{"model": "sound classifier", "dataset": "short pieces for a synthesised band: melody, chords, bass and drums", "train_examples": 26041, "gain_aug_db": 6, "noise_aug": 0.002, "n_mels": 64, "hop_length": 160, "input": "log_mel", "spec_augment": false, "win_length": 512, "targets": ["melody instrument"], "num_classes": 20, "arch": "conformer", "norm": "layernorm", "activation": "swiglu", "mlp_ratio": 4, "head_dim": 32, "fused_qkv": false, "qk_norm": false, "inner_norm": false, "subsampling": 4, "layers": 12, "width": 160, "positions": "learned", "kernel_size": 15, "loss": "cross_entropy", "init": "small_normal", "residual_init": "none", "optimizer": "adamw", "lr": 0.0029, "beta1": 0.9, "beta2": 0.98, "eps": 1e-08, "ema_decay": 0.999, "steps": 9900, "batch_size": 128, "epochs": 48.7, "lr_schedule": "cosine", "final_lr_fraction": 0.05, "warmup_steps": 990, "weight_decay": 0.0}
Rows from block 9, named by matrix and row number. Rows with one number belong to one neuron. Each number is 128 + 24 x the weight over the matrix's rms, rounded and kept within 0 to 255. All counts start at 0. Numbers have three digits each.
# gate: first MLP gate (model.blocks.9.ff1.gate.weight, 640x160), inputs 0-159
# fc1: first MLP up (model.blocks.9.ff1.fc1.weight, 640x160), inputs 0-159
# fc2: first MLP down (model.blocks.9.ff1.fc2.weight, 160x640, transposed), outputs 0-159
gate.130:128138119153117092116142097085129135112123134158108149092174129136133112123127129100142091155122122144159097117150120127137083141100124132155144093153149185165160118144103136126157185135170172128114154096085112132093115127117164122169129121129144119113115147164127160140178118136145109143103107146125119121132125122134129130114155153121088087103147089128118107133100171117124107145143119123120123080119166118144130153160115155114093151094123137161158088117122147170152134122135135
gate.131:109133174131105121150088146097147110157102158175161138132153172114087099120134075122130096140183137099173122102170108121152108121108125127073082107103091124151110148132113114128162111106109113119131180141151127122085134134116102113101110167143117120148123112086137130160106122106161094112156133144091118132119134149136169137162141063061100153103160141152077127073120093150094129135137106073151112097156149102130111130127104108103138172149105139140126113131112104098125140098149138
gate.132:119108172131095117137149103127091110175150072175129104113165117138167150141099109128145146109185143124142169117087187165129091111152100111129142129108134132109136163121134126145136123090123156143130159146109150162134135128081097124108141123148153131135141114170058093108106145137076121112091118108139136163127123146147105156113125091136138149145138118118127109114136151133135101157109148110133139160110200137094119140108141140111096187173139099123097151123113120132117136138180125
gate.133:173144089154143124148163117129106119162129164155165083107140137067114124143106134093123108147100115131129109118107136177144133113147119095154130118103101108116088090107152105108163128127130174144139097117113117134135127121146131150136149130158120116109144163130131102202139113151172115079094088149147104125141142092149136126124081166128139112106105135099174152152126132119145124097129133135176118065152119130123162130098104162119133113114125093161134180097127161120139109089146122
gate.134:119130075142115146124116134126131126135140089146109072131111108114101133140129121139125123138131149084128135155139119135142150159116136143121111129123134101122118149082116125100131114140146106146123115123105142152144128174171133135163136142110125148111106109110128145114136140148088124078138114130132116183152103093080105135138125181156154098157128194118089080168092121161121100111091085155126122176134149124138134147122165145119136122161136158115124120115164111128131107134116119
gate.135:081103109103115148130143139091142123107119114123165056124134160143121137142121172182112107104133124144119119122110122138137102076126164112134123099149130136141089141148149082119072131117124130135131151166125140109151091138114116110118155129100147118122163157128125165135147135142150131122134119100128171155118118117114136132086118119129153134149167172139134148088125117139148153131071117121148134094134113126110137150148118123137179091161137187151130139095159140109154138116123156
gate.136:107148099154184148150150122130155151123107131128161152096148099109109138138116141097120112174121120126094138094144125155121126162090114120128100129150064129177144123075131139100094143155165123130132126146138089119113062138127114160126119128100130109138123143182122169117106100103150105076113121135138112145174110158156173092108132106141136159133107135135149096127072122071080125123175119111108121105105166130093131113130121141112105188136105120129187101143146119155157126128145180
gate.137:128140118148129123167133147153130122143151162151125142128111108126134127172170103131125126127174153155123157143139132130131125168159158122093123077121108116121150118112108147100102120140109122138142161118095152101106129118113105157121158110135091165185075122086129126122167103128138135076123097087066139113160132093134147130121152143160106136135134168133137122166142126114109174121142165116173137140131177132161109153143119127117151154159139106107134108153095161124127161145114099
gate.138:128138080095117083128107127089109092115138121100142158149136127104121095170119168128127122105143127154136108078141137110170134140121076100111103106163075134129123163163127110131102123133134117109111124126132157154123113155119094113123110113152141132128160105101147137086124140102109103104130122156115070092113136137163158150148136099105099158115149133108112136201125085178115117107149144117161158133138112132141137114143140139111117130111108137144111138128119117109130143163136129
gate.139:100104085172142094127132186149125130142110183112131141102139128151120100107128162132099127114142125064096126083119134129114159125091148136166125132133094125119103138141117103097127159148140165144162114135123118118137125191100091156130143122105110165141098147132125103137151067086096088138145127115106129139110149144127103110116118140121112134116120119145096180149134143124156110119156155097103138155137134108119164159095135128119133123124128150117145125170115114173122111091170161
gate.140:107100151104161115149122129111097121114134183100157120129124133130156120125103110115176103131130117103104146120110174146130100104142099129112128129093134098152095100138169124134114128139124133136089130176118139082096143151092120130148144054106126055126135122112131156145141106113119156099162139115147083114159134140125105118180123163118118139163154082169131152093087090127123100153163147134135119117107099109099133123102110102127078075153133098147129162135132151145109141112075106
gate.141:092125130125128140140186169117129095109097159099151130114130158104159069141180178106126135139138179139142148076112109117158136146100150127183106152141148097141098109122133114151155117154124142108111131094122125142137195151149090133120148143157098126073089104125136163120106140109119109124146127108153144135151146123117129155145130143070108122127131138113133095128137127113132121127116119117141122133141120100128100136163129151157133078081117093160109140093130113126162096182117159
gate.142:160155125148129143120112119138143103109152089094127149164106154128085107140085090152106157153092130140152104103142146145132069136122153163179163152118125105177143125158123103136111135120129116130096158130142152116128101093151087138135125155126116118106130137133132103095130146153125123116141095114146110155160111118123155100142166099118148120126144139097129165128109176102139120117090164122150146134140129102153129166152108119141119159074108092096126177137136141154092168067147226
gate.143:122123147112120091153149131153117126124132099116133130112112149124137132112089125083130108133092152145169105121138146116180120084105147141118090141164169143133141107105118145074128150196110128132160106138104164111117159073108118123148111151168157124128135090147106125161150168159157136159172149153142117160163112118106168107116115120128126119125154135172149091124130169106168118145123098092150134137156084151133124108120125126157117117127135148140104129101119112132087141135133145
gate.144:128098093114082146173135118092139114140147143106144164112122100142151131149128147127111145118070153093121142094137106165095147135092070089161112087147110148140139162077117113098121107112149083137132120130182146125129110179154141120096139123155129185157154134108146118160123100107098124139147194090150154169149093175080118107130152096117112102120138130106170106097114124082155141143145165070103112094128123143113106105127125107108152123108128091098124170140117145127135128120121115
gate.145:139135091129121178129140119134113131125143132098118144134169149115100125122131134147126068115155073108143121095165126145102156179114105121172109147157144150131137125140111100091113129134150133119119174159143086122099150141151099140123146111144126128131154096126142141120116098125110143158103140146154116108120133093133128142141112118126072120109140128092135121116147125053127070138134155170125168153143121124117119141104117139147119147135122162154119122125120114159095104078136163
gate.146:122146141133123101169110098146110100143113107109158096124170163142154094120160126130139097131093137112148085125149110125180106088088100151137114121151121099173135114137119093136168112142131147135120142114127108123095104113138103176139112147133095090133132116129135072180143087135052135161145125106103143140102125139128140116136146129110134154160097120119154143134118121151095131137138102122124147146134134119110160114101135158151160136158108119123091145129103085145131145113118124
gate.147:118127137139187080156106103112143116107117105140139179112107116114100088168156127173166127127140095130109130127173057134139130132125124126094139147153120157173144143093142121112125136154092141156142143094137116123141147111131131161105146120125115141113089135135157119156143114102099103135123134129091134155161155162126094162110117114148081120117168112152148124100090115161122167144162125113128110112147137121106111110135138114114130154141143139113130121124128138160052143104109107
gate.148:130118111120120128067129112125108159134106137171126134134158159095139130141163151113095190135131102121135105085128095131077140117135117121115133137168115145133116108171139126109118127157129113136164173097126108110155144185096081086153111123164144130121115142155119122105141077139145120132126129151147136126114103144131125128127156108123138117144121154147137092143141109093134134108132128141081109162112131162117155146146125138122118117154106156133139144072137136141119134163124114
gate.149:072105131093126099087106097143149142119090159128118162130143122133099106122143123120132139152136162169144097146122151126128140094146135135129130121132150155102135125129099155130121131111132135102164130141166118133146125132128144153121126105141113107130124110123089110118131160134155140150129150141129123106123132126101139086123176131151139122126102125117129115126139151148118086142175130144111111163095133122128116119121127136110077150147155100111129116131117129118058139127138171
gate.150:138130133099172126124123142152163118069099142103152163148159109124121129161116146125132101132106149147107113150140123137126139130139122130128142151144094104154147104144158157130106136141103123094101156146176134150092152147147118164127171106118098150127113176110138111099145087110163133122135159169090128164149120118140152153103142136136090112159116145130116146171114149134122125095135112150097149115107152091156152191144118119124149133072110096140128075115180116119125139118112192
gate.151:108140100145148105066154096128133131142162123121165122097103120101167141087072089169130081139132134108174115111145151152123104130094085112135106134132132108127126127110138112141122182116112148129097155117145133105119113116114123122133103124152111125090095117146141116132126155123110140132114125148137103080114124105124075120139152139120125134112145143154125135107115130111073127153106147161154145090166179129159172129104130115147085119102095147164110128109117178112122115150110175
gate.152:129158147102130131109149145145133121119125170099117093086126143130123124163167099115107173145093122114115131106167171142130130120118112135122162176123155139143086149096112110106116122159118160149098120104131113141087143103104118116131147072202092126133100143137157110144159082101167113132169154162067114129159154138112179101095108145137125155094156144104130127164162132110188157112174150100133127099102113115163155170137126133101118153114149110146167150160127122112133169098106191
gate.153:123135134143113113064135160139141122124095176106110101145144085092144137134156124119122104152154135137122138162131092153121097171132121120114165127122112130147066105126134140132100106105112098088123188157144152121104150145157133139121120122175114078112150099127102109071142125100161138098132125122116128091098135148085163144126173086112087121125153156129107156159132134127131113132112146149110162177109139104157126166151141156131126065138155143156119165096148137158115143129135125
gate.154:155110067140162140150103085146156135161147145114173107126112149131072171104101163140170099154136161137089115103131136101102177158165135094119142153158102120166108162117134138124087149079099156133082144141111171155133114113151092137138168159151112140101137128117067152154119110137120101134128112133102131132143155128191098141121092110123095106153116109177158112150099119114134150154154158106147101092111111135138103144162138138178123129175071098157131184152140159126110143173128166
gate.155:156124112107171065125141160113111151136127116108103139106156149104118183162152184092143077128111126104139158142102131150094101163136151115131174132091126102145091124118091123133132157168138128111140097141138177122113093179107150101094157098138133133111146121147101146111158124128129146169129159107127125159123105138128135137151151094094108091143168116107134122123171119173140113202110124159146128114119146147109141159125130161138110073127141126184103156133146122161167122145102124
gate.156:130143150127110137154110137128120111104129082109109118099089114108114173130158157120119122089091130159123145114120130122127129140145141130116126103104120153144130114104124174112124168113137138132134089129116128150119097154127122158138136123109149096126109122110126182134101125197160119095140068099075129131144117129113124149158136140112130153107116128113148126111144110105122149121127152163122107134104103119177082115138187100110108127111112113129112112112133144122159143099143169
fc1.130:102087138113125111125153157045106101149122134137126142103081152150053120158138114156122157113100135113097135127133125131125089121133117133117133117119141097133136174107122114121149159100129108131136105154127143108112120154143120102104117120141137144121146132142145123135086150124153125116157062118132097156138153133133130137085083151083114123150120084117161151134144136152122171144123171081144131112122095102146101093143123132126141164162102113117110130140096163122091145109133143
fc1.131:084093153155117149104088142139101136127125124176146087109103107157073112142131109179108145098165086095107119134147076135134098107151175130137080126114114092176151115116116112131170132139112120154124120102126072123103087115153118102123101141097090081147136109160099129121138117132122153143125062129121132163154107135154112177146131124110084178152129158146126148141140118115136138136098123107143105140106160130134171144119183144190109107105176145141107088137111180153125125107143129
fc1.132:107114119129118106126109174158144101098115108147078076098175140122115112128181139128087116139144148154122129099127114125126150147176126144119131093144133117119160132125136160110136157130099109121149114122140114153129132094133092097135147158101101138152104148172153100125143099117170102111129078135096152117140136111183146176122184148176136135099126135124168105160091144136115131116137134142130143126124128137112132136115117093143112103144113105059140102113132095140109173095150145
fc1.133:128111165137122101137136115176164111123148141082114146129115143115117163124142128122171107134150122122160156097122146135136149173123123109108131142124096141070123113155133132127151146157111155117099110123120132147088118097150166125122118114095143125148114144099077180090123103127145151093156109121114155146109079120088117138117110100152081143122130093129119150080139128171135141160112159135099120167110106116113129120184086131116089125117123122130182168136124134134110117151120147
fc1.134:120155130142134135121125113129174145094121091108135150048126146077139167163106112156122138096153137132120159121112149124151077160118150131103130137128129105154126128105149155117098166113149094113125143171099126109083152101110077114105079160143163112147097091116111096127118120153106133146147143147093093143165119125116152148088173130133126137099119122112138097103131087118180109102111145100118082085143162139168133145138112116125105113137178116184141105128126097143121152148132124
fc1.135:111114145117103115133144166120152120169149111128100095154171103100110128120084148107116174113115107136126126152124118113119118180147105104106098144080106080102115136113109114159119127116135141142106152114150105124146124142159146131073149120155115098142153141110136137085100135073098102099165116162170158140148147107154123113118081094158104111111169097137147147121142109139085125149128122146159146126097139088114095132141144126137095170096135125154134111141137123133139101131154123
fc1.136:130142154131069159124166109126165131098156118128170102120142073136140116092125137134115143079117146139110120125138159094087121101107144092098123154142104150144100113148142152117141091058104165150124130140162105109183132159111135099134144150138093129123140122118159141107136163088112138128125114073126111163141137109169099145129136151129097134131095106132157083147144165140172117139071137131094090112148118119152096091095151132117165104122105128119101126125135120124040125130156107
fc1.137:085124160065145152145167121105141136132160095132124141097167105126140097093161112107120125148142122131100139108122154136127122125155161127151141120131116087052095126114111149115167152103088141139157099102111111158173106103158162116125176090118096131123102092159147090160129172147072090158123149116137114110094140097139149149167117114140107136114146123085137115111144149085151132157146116112104130135121138142093142113128169138128111120076169108137149085102137118185091147107126168
fc1.138:125155140105141102095131114111183142088134112143115116128126116120123172144110155137099167145101159149156109100110136144079116117143145148103122138136137137162072090120099140164131155133081148146152150155118120129130116103155163137141132114155110177107144122123127125115126184161154153143104117116105146121121149155093151066128152139126099135106172095163124120124090156162132146137106127116132156114139143102181160112121123128098154116109121147115135161135132109135113121101131117
fc1.139:139132150133139151142148175120146082093149173105148121128142154143149109101133138114158139106110120120078112097143138130127099153101132118167128146144119098134157136114129142135120175110105103118136118143121119120129141119121154116122147136158154145138129094150169094141143093160163154122174101144148118144142119135120084146148126143117150127146143146162157126089121151116157144152142154121176144069150124118141126120132143114120134100106135125164127107121101132124171164142161144
fc1.140:137125107154093117105138139134125114144120078117142100152101105102140121102134136162150127140109164142126153158145130141132108080103154143134124092126151111118105123134131164128135094108147169159153161139162142149184161105157120090125130136144133101181113058123129095169158166144135131123138082098115124159159123118093171110134165148129142174123146127103111116151077137129139148096184174150168127108125086135131140149152125104120138146150144137122148095077152116132149122115148096
fc1.141:130175106143071122137124136083138094095149098130122127128120134121106154163135090185149117138132098137137154188110100120125123134127127096126158184118144206073129141125129117107139120173134166132109146121126133159142104119145151141194149142109111120145118140114191131094110100133152145118121173199102110135162083093096135154144140149105102082073121093107113160134084114104120102109117132154141130161129173116130118124119110126126130134156174098073101122140147132152116131115104137
fc1.142:091173144119154153126093076119138142139144130149160131122106112177153113093133108173118107122142145071154107154129125150153131208117169161126122194109130090119128113105089134134095152180122112137117073104113034155108110172105154136108169147054149099129157117169122134160127108134095138158116081143131085173124105180109132137107109124149107191139112162150138135114124131144108112123145152082139096156138111114118147154109118105158132106169145106186148109135117129129117113120119102
fc1.143:152096111077126083122081114111144114097127118119118159143102145132116100136127123125165100169174132107171092123122082117150108150166108132196099174129113124137128122158187109181134094124147120125110164133090096111089175126128091130135136156185127111140100127147127110100134121109095121131121165145096136101101109140127142129141118123152126164153129137141142166089116131116126117100126120106172175115130136109132152113123139104136072147127118111141116176122136140138183126084161129
fc1.144:094132124140143148168179167127073140108146118163097127125146134114103154132108139121132134128125111152106106101103127125110129120109133142091101141165080086134114123148157129112121095145157103154107120168131121141215121090127128121119136104174111083146137145091128108077122105131100084120150152082148146144111141124135159136122125094137116130144108147108122134115112165085132111102108085116145103079130178142122164129139109164145093103123104159145157113146111101167155101092134114
fc1.145:161140115111122096153081141127173139178151100105128150098117136139130134144114119133164109103109118147105093192145144117140142135136139126137141135096136148104148111107112106156098179094103158098144133088143119112083114165139140123108114147122117131135138083105059136088105092140149140167146149124094117153154115129105090138105113160170113159167143125170150148101120120156114132085133135126088142102136119125138133119093112127115121102154110122083116125134168113120135146160116145
fc1.146:126116116143138129159147111085114110143150120122117156106141159133126126094073091103180142130130095140136127119110135107142083135120135139139099148135126144126149092141166136107143110147112140128136126140142110141129101120131122116085175132120146119145099108137144109135107126170136145138159110153157121125131141159168126104120120124122097165128094128149138114120145156104161102117137080114108118113161128124102110114135076144138127135097124126154145131123123102152108144120115074
fc1.147:160141101070069108107146125112171093161157112112104113156123113124159106119109136131156163102115130126155154168109136128128115167106148131150107165137116146123122109147128156101112119115166137170130141132127106132132138121136097150142102149111188149166157125104148168137128146109129130106127106147120138143111121118158138104088121158148111110125136112083142120111088159146104145204120126155089116105134152125140125111123151120115154176108137116111128148143085113135080097106137160
fc1.148:112099160138105066135132119127142123117099129147129101099117140104134101097123150151108128138156151133102143138103148149093132126124171140130102119118097150084148136145099102126091133090139091115122136133136097150109156119092106121147105145100166131142148124142100119095111091100108124143120145116125126087140100087094097121126118104099115094114093101157108167096123115138072135094130140145149145127093127154087137135150087112116128150126109152085099120144109130124139118154101109
fc1.149:164095121100097142111125150105120116118117105139119127161164119125133113116177126130139125146135115122136128150114100150152131104137148095117101126111153095148159120112164114108147097145121092128140128116149116103114151149120131149100135130120160121139094100121099139139128159142111112124118106128133141119109111146147145153112146142145130095130139129102119110126130136106167116135168122152125176127137138131150091144138143155120110132117149126150104115117148104118102119162146094
fc1.150:166117133127067120130146105170125153159138158138135132109110151131098084126129114149100147127105126164121157113110155142173153090137148150106129136166209193112100118142150106119143125118162130165148142093099112139142099094112122122155143098124100161092126131140181122144112169160161152139123142094105144161119104153107108120138098114105102153138130122107073150178113154139118146130134112062188105135111120146180133127133155147154155142172103129128103142091090158142108118106088126
fc1.151:128114106113140137197108166095138130126157140157094135127149164130108069119141112138138176154130176128107142111101144140123140142139118121124102116143134163161134127127099127108128138131123142130113116141179110135137137130120121089165126111150128140160149172120123142108151093121134108093121112134133113105085111165210119097075155085114105112129139115097186107158129167145181142128097125160110119109126111125145167096118097146139095123121096162097147130146124102114126160155068117
fc1.152:139125109118154185138115145163130115127142167089123130174132097122109105083154116105129103142132154127125135146103146127101160167147126102125168129170132131083118082111132132115158109152125125139145133143143133130168113104171126123162180109144097151124120108116166106102136134126094126167112182111175099100144124154118120124102143135157138069137146149118168110150138125116117120131138082092074129138157102108056163135120155095150143138138091145163116119110154110114157121130120156
fc1.153:141086138127126143093135129113150139121115186129103167154134101123135132157128112109123133126117134139120110104134166146124108148194127151105105147153138162157123152174135109120131129120080135173163157103149160104103151135118125121170144151134140091163136153095152135100134089052142157135143107139148137142111138173168094190137141101118100142137130106136151131142163142107104104154130122106152101144138081089131103119117103104155064134132093134143117168115125109158115136113204092
fc1.154:126133120132126139156118117140140141147118200144121163173101189106164094156118128107108092162125141126157073179115134134134124136149114132138126137118135092123092097127116109140096114122114092162134105115110141127147141158130171089114128143132154133106155126123111112149115128094135151157179145098210139116112097091086116094124124106163184147158125191108176118133101103147146159133146152144182107112094124086095123135144089135102116073123108087198157161149181139148130101147135083
fc1.155:163105098122112152122192126143160161158120114108149101128131122119095146125096128129120132099147131143150132109156122125095159147118069096169128116136110163118163149127127110126116100093122125095122153117137172140101144135087079109125169157186132157111167153100149124129092146121133138078135135101134140168166166043158142104129123138147124184109144167151163142151154115172123134084139148130153133139080159117132135170099078117145170115118148175120124083131143142133165121138138165
fc1.156:137106143144118166145168164140170142169096098131122110133148090103107122125158142128108157144119135168113098168095136123080108146148113133125124130135112140153109100129113132121112132102117136179126116134152126118149125117160108136137142092150113146139142120094146129130149094116155154105121098113128131110134173119118128150115146109092133121138126132103118143171127117108130128156117123127137127091103118125121086123127115114106157122108112131117146117152152153124103119130125164
fc2.130:112135078100119159133159070144107134155132140119155093167107142150160160124127128121094119114152119129115082126110141139099120141094119143165136123129128095098160118095103135136150081104148077164134118157124104122123159136119124062111114119129095085118164099134094126137125136151126136092091147157150118124117118120168127122124109117190169169131119167109149140151083127096107092131152147127124139099137130126120114113131119135092125116108151072151132139116138130121114133110130164
fc2.131:138125158135099155087139084101127124150122171104091151154100189113151123114084174171096127153137138057116170149143099138119196144096165113127112166137131190103128167137129119079133093131105150104100097137117105122160161189121142162106110117123131091120166137152096153107145129100135098136126103140115129108182164161128140081137071172142161146179123077085137098103153089126126113126103130117141101118145128147176130167134110134144105084157136118159122129102131146090092098109107103
fc2.132:137124113149139121100139130117090137099125163107137136142156172107125124108129114143131119092084161164152170082094135143103093124119077108112176095108120146133158101137129103133148155123116141096160169128086097186136111110127141101131134120129122096145122133114107128115147078129161149125141110116113138136116114172144137121133139166077183116133132108144101146170172087143087155111113120111123155146100133139120119121125125149184118150138142176117093097114110118135091136141138107
fc2.133:137123124090141175171133074141157153139141146139133118096091151097121124162144055159173123119116138119082133168137117157135079155165155137141126159123094185087130134126154140125128168095102153144166095105075125128119106131093093109160145155095144104150089137112077132134119101171082136118164122113063096127156129145155165117131056120134105126143118108117146140134090086128074097181121085085156154128143071120135143183154086148144119141149129159129158144142114134092116089138123130
fc2.134:142107136148119121124155141123159121103092165122137147118110159126124110123151101125136146127097141156103131140116156141088147153128130139123145158093138154112114115115121126082137113138133137126093117129131123157129118165129123125143149105148143108112125115138150110125150142158103152128131131135137132081154178095148151133096106121104102158137170129141114117107139124135109133131123140130141110131145087132178102134156143137126117137135173145139147127134142123144116147117092163
fc2.135:149118123067149099141120113127188144108130138139167085113076134106142112165115096092129105170114146150110132145118124119116127126170094108139125117117139144125133143115102141158117144144114142122167066146141193123130121176117123113121164136151185157146132141130104101167142086102124097148133161111104119164151139148136133085135145121168087114064088129173149108111122067129155119143172122105122102087128124127145124132136126134130124098139084153175123106155132112119134151166146126
fc2.136:106146137116147131132099147148098136080108146081128130171148116182091134134122149149157141141137129148093124103112106127129096047137131143109135136174103140161180136155162111121100098170134120139138134100141111087123135130144104134143157133133105109161103111106088128116084113117153159111100123151103165095125130145093136111135113089120166141195134132142085143156130140157171186119126113084113112128120138110062100149151150133144117145135186077152153071153119114127088148124148106
fc2.137:157117137182152069133110148154161151134137124132147104121130089108146097115142090140126133130139147101113179123153086134079142144131143105140123104115144122127156097152083158134154113158115098115125119124115101157089099115134113137140147115115178111201157101089093147113087099108100139115180110113116119151114118117145162101125163172143151083130117102118102103124140090129152126099100101114094126132135119160146119166138114142141130131131117166146149082134141118077145121172129127
fc2.138:128148114144146089146100110121149145165125156111154114153157119145118109141117140180125089085113110138140181122120149140135136134150111132113149080139139149129142180124114150138121131132155156110130096142179143108137141102142132149105089134177166117118167122154098098103096110103136088080110132098139136143083150151080131114124090134124156110149088103146136117109103098132103147083149123130129120120125124128121124150123133145142113125134103193139117157127152130123129125103150133
fc2.139:129176143133133123140121116133156127137109162114130101156103106133171137133130115147116161155197136116096134126119144136121120138072118108091128138151096147136070119116124102149117103113142151161098113110158143137158175148123122161149148144105113120120106134144102114112151118130179122136162150140060133115167107163125109158149144140146126138145131140141112143130106130110153112066130108125106127130118135132109118104131114124131161115104138105106151138102125130123141112145171138
fc2.140:100096161127125095136138128174084125102120085100149163168156154105094132154122097093092179110085109140103098151095158107129140108103079155124159102124146106127112150152141135144115156185131137137098171110153135109139074150114078133119141170106127137089116115095144124116112151130124143151167173128105144091108143123111135131135113132087079135116160109112133111145138127142139121083126104151156114122134141125093142129128144138140120148163149071137161121165128161134123153123144160
fc2.141:137122107173124112143100120118111145135133141106094158171127168183110134098095158191127154116136117076121118131142120126107169178135134128145131131159113143145171171170116142106119111135145120113112139139142085108127134137164146147103121098120133109126152185141144156114126113156120122119102123169125089115144188148131135130119090172212107104169185136106130135111089177111151122174079119156108164157134109115139088138200066137114151118168153122068152134116121127100109111079108117
fc2.142:139115134194154132127155121216103110106115155117084106131142171162151165119148121167154095174131153122116110164129091145126152131113124120108139165111115120128093129115164101140142090145087179132127138125082154153135105145091122141140141096128054110101117083061123137129153148133166169120185122163105105109155125107173090165122143128148092154137168123110179118147126108115122129182178132184142104135132114105151118153160117146088127114111170099164142113089112147143092117110152134
fc2.143:131180106111100131124114087101102152073128133127131121093118129134120112141155081113143144120116156144096080115095139151167114100160121138103096105109149146137093156130108119142127156107111136141176171131070174135133117141125168130139155141124154128097125154164113107134119110147126114169134110107127119157133104130159124135122125157171107107075081127098123143140096122146125119131157103131171115121116127148128127131130103139091132118189092192078117138113137099119146141127160161
fc2.144:162121108126146133085161159113129139121124174120154159091101099095143115128146139179149161149167121125166118133135121098139134149155136097093132158094118110146165145088132129110136136089119124125124122062139114141145124106174136138121107108080114092141113125148139128100114107107117121141183095143162104101118093166150123133126180122122119142158155150136154148135172113143078168131077127086091169167088123162152147115126158126157160158122085122127114097129125127114118138099136085
fc2.145:123127115115136131108142073139146147171094132115106124114120116119143127153086116122130114120167100124114133102165144180136130119088109122131086105154140132103088135114119121127133118112131140162133137096134107121098139116113146123120171172123132113126102145156116150137171103095160163165171132126128135113148121122123123139124152117184126148120103116119159096127130078103170114123147143123086111122139126113094173126150126131169116134090123156140096110105130147105157099113100157
fc2.146:130118108122110119088085134143138105140123104124103140142126152145123119163140163107125108136091162166129130092140185128110146095113171140114133104159152147109117099123097149159111124135123107131156167123150180142101115101177104148113160130117131138102090141201154117122126138114128109123117120095075145149139110119142125138146159117077104157122106077123117099085088119127140081139109157106112140120116155130157113123128107130140105127120110142126104097122129154124163118118131083
fc2.147:145119128149155130140132142143124137121152111117124146104108167106126161174107113108114148129108124093102115129081139140121130148122072102149142109075117166098128120103153132103108113150118139123157154131091126127106115108140101087125120126154110138108123146153114144109155081144132153143153122135145141105105115112113130105116134136146153144145087148106130160113159113146137055172172139100167168114106132141095132134135134120182124092131160103151143143137117129158072140141136113
fc2.148:161147085127116120148121094113144122119124127151140121175155110125129102125129125102139115185121120131089135145102125125140163124125152111143092144132123144103100135130108115097152150144101127133182194160130117175124102134111124134143132134139151116127079113153124159148085133162104123150133107110149120147108118167132137137099135158148135095118149070109129128109100133124102094131101120119095170107134131110143169125119169127110131106124145107127159125141119109122163149113137131
fc2.149:116122110101110138129175155130118124135144142121156104100131147112099122146132107118137116164137140145123120155105118154128089119129115142110142145159130144123167123143117090112143136083112105161144154155128139154140120151123097119159168141146137124127138111143099132160072147148143140114149113096136117117147154127141115124121126157157132136116088147120148102149118115109108094127122142113090156132123084115124122104121122140133136120116103128138113106132100113125131140148115142
fc2.150:150137169130119065099096171130117109087147144155133134143139119136048106103129159073159105105117122141149149115137138119111159115151176174108116135146136141098090140116117137118140122113122163131118139115164127126164085147130104141118101126129166101091159133110147079120080186126122146116113121123108094116104140152121132154130110137078188102151151117128082127092135169134114122106097106113181127109148072128131137124104116124131137130168144133131115121161153131151095168116115118
fc2.151:149132116136081172145142103112143114138123123088105110152167103116139115093127157135155154118113119111152109109116094111143123141103109137141150109118133094092125160145125134154124121117134144131144102116138084132178137126123098121105149121180095084159121111101150173120168114126149120142083134133101168117126120121131135161136127086139088092111116122140109130123156129149137127123146124124116125134118149103109133119135132129115142128126138181174116171149131129146101098095078107
fc2.152:131097178107194111154155158092133106120117133144146119123129132136138131115112127150134175134152140097129154135102151084160075124154146113139091188123145117117168146164133132095127113148136163125092132100085120125107126134093130116135112113123113123120129123120097150127127151129076146081130149093141177098105163143120100127120167114093142152134156153163101139146181196109093157163122132142116151124120122150176128164133136124122145136128149087125136115137137132131129127116086154
fc2.153:120085184137148128107139151146148087114130151161159121036140069129071106135109159104117094133148169120127142132137141100105075090079149138116109130162172090141109144130158105122172140127162084107126128091128104129120128140158125164114132151149156130135151131096146135098073151096130120114189124122051120133128155069124082131140134153104145163133184105144127086104154165135126130085083134097155122113123123146185115122116120126111100110081068109081115092113151131085135166140111102
fc2.154:117158117170162128181122119122139134138119149174152101117089128105153145158159111097119130134179095091105179183124086146115073208113138119158147110089123104096107132094093161119104123122128115118158060153096111105094100090130159115139148107168115143145127096138100106120098128142159155115188146090151116170133133116193122067150161115113133144102136158110126121076080060151124108144082114108209121124121142126105124156129087138092117118141116136167119136115123172092144134156111162
fc2.155:129042162155102084159136169148146137140139116098081087145133127132151149153121147148145150113079093133126127143111118161133120153103123161145108137087141154112079115135136110164109113141139186144112069081101139099106137066133093107143103122156112123119139089092104047071139111132102156101158130117179119117117114061098142125135152093086122115163135130148155138119149137112144123136176132073126108131157130124127121174133092107138094160140141118138152125127131164120109115109162131
fc2.156:138095109110103131115128088121140150125146143120130138105108109099117158103138126101087131097146130141122115157096143163089143151119138169128126165116126089128133121112134126167094123153127128142158117141146127114127129180126135108118104149120111143113087155117135120134145151133121130183160096104083133103146113169113142123107092131111107121115138137129179155115122104120115102123103128127167123125143139144148139114123127113145149131123162152135136158116127148152144121114147160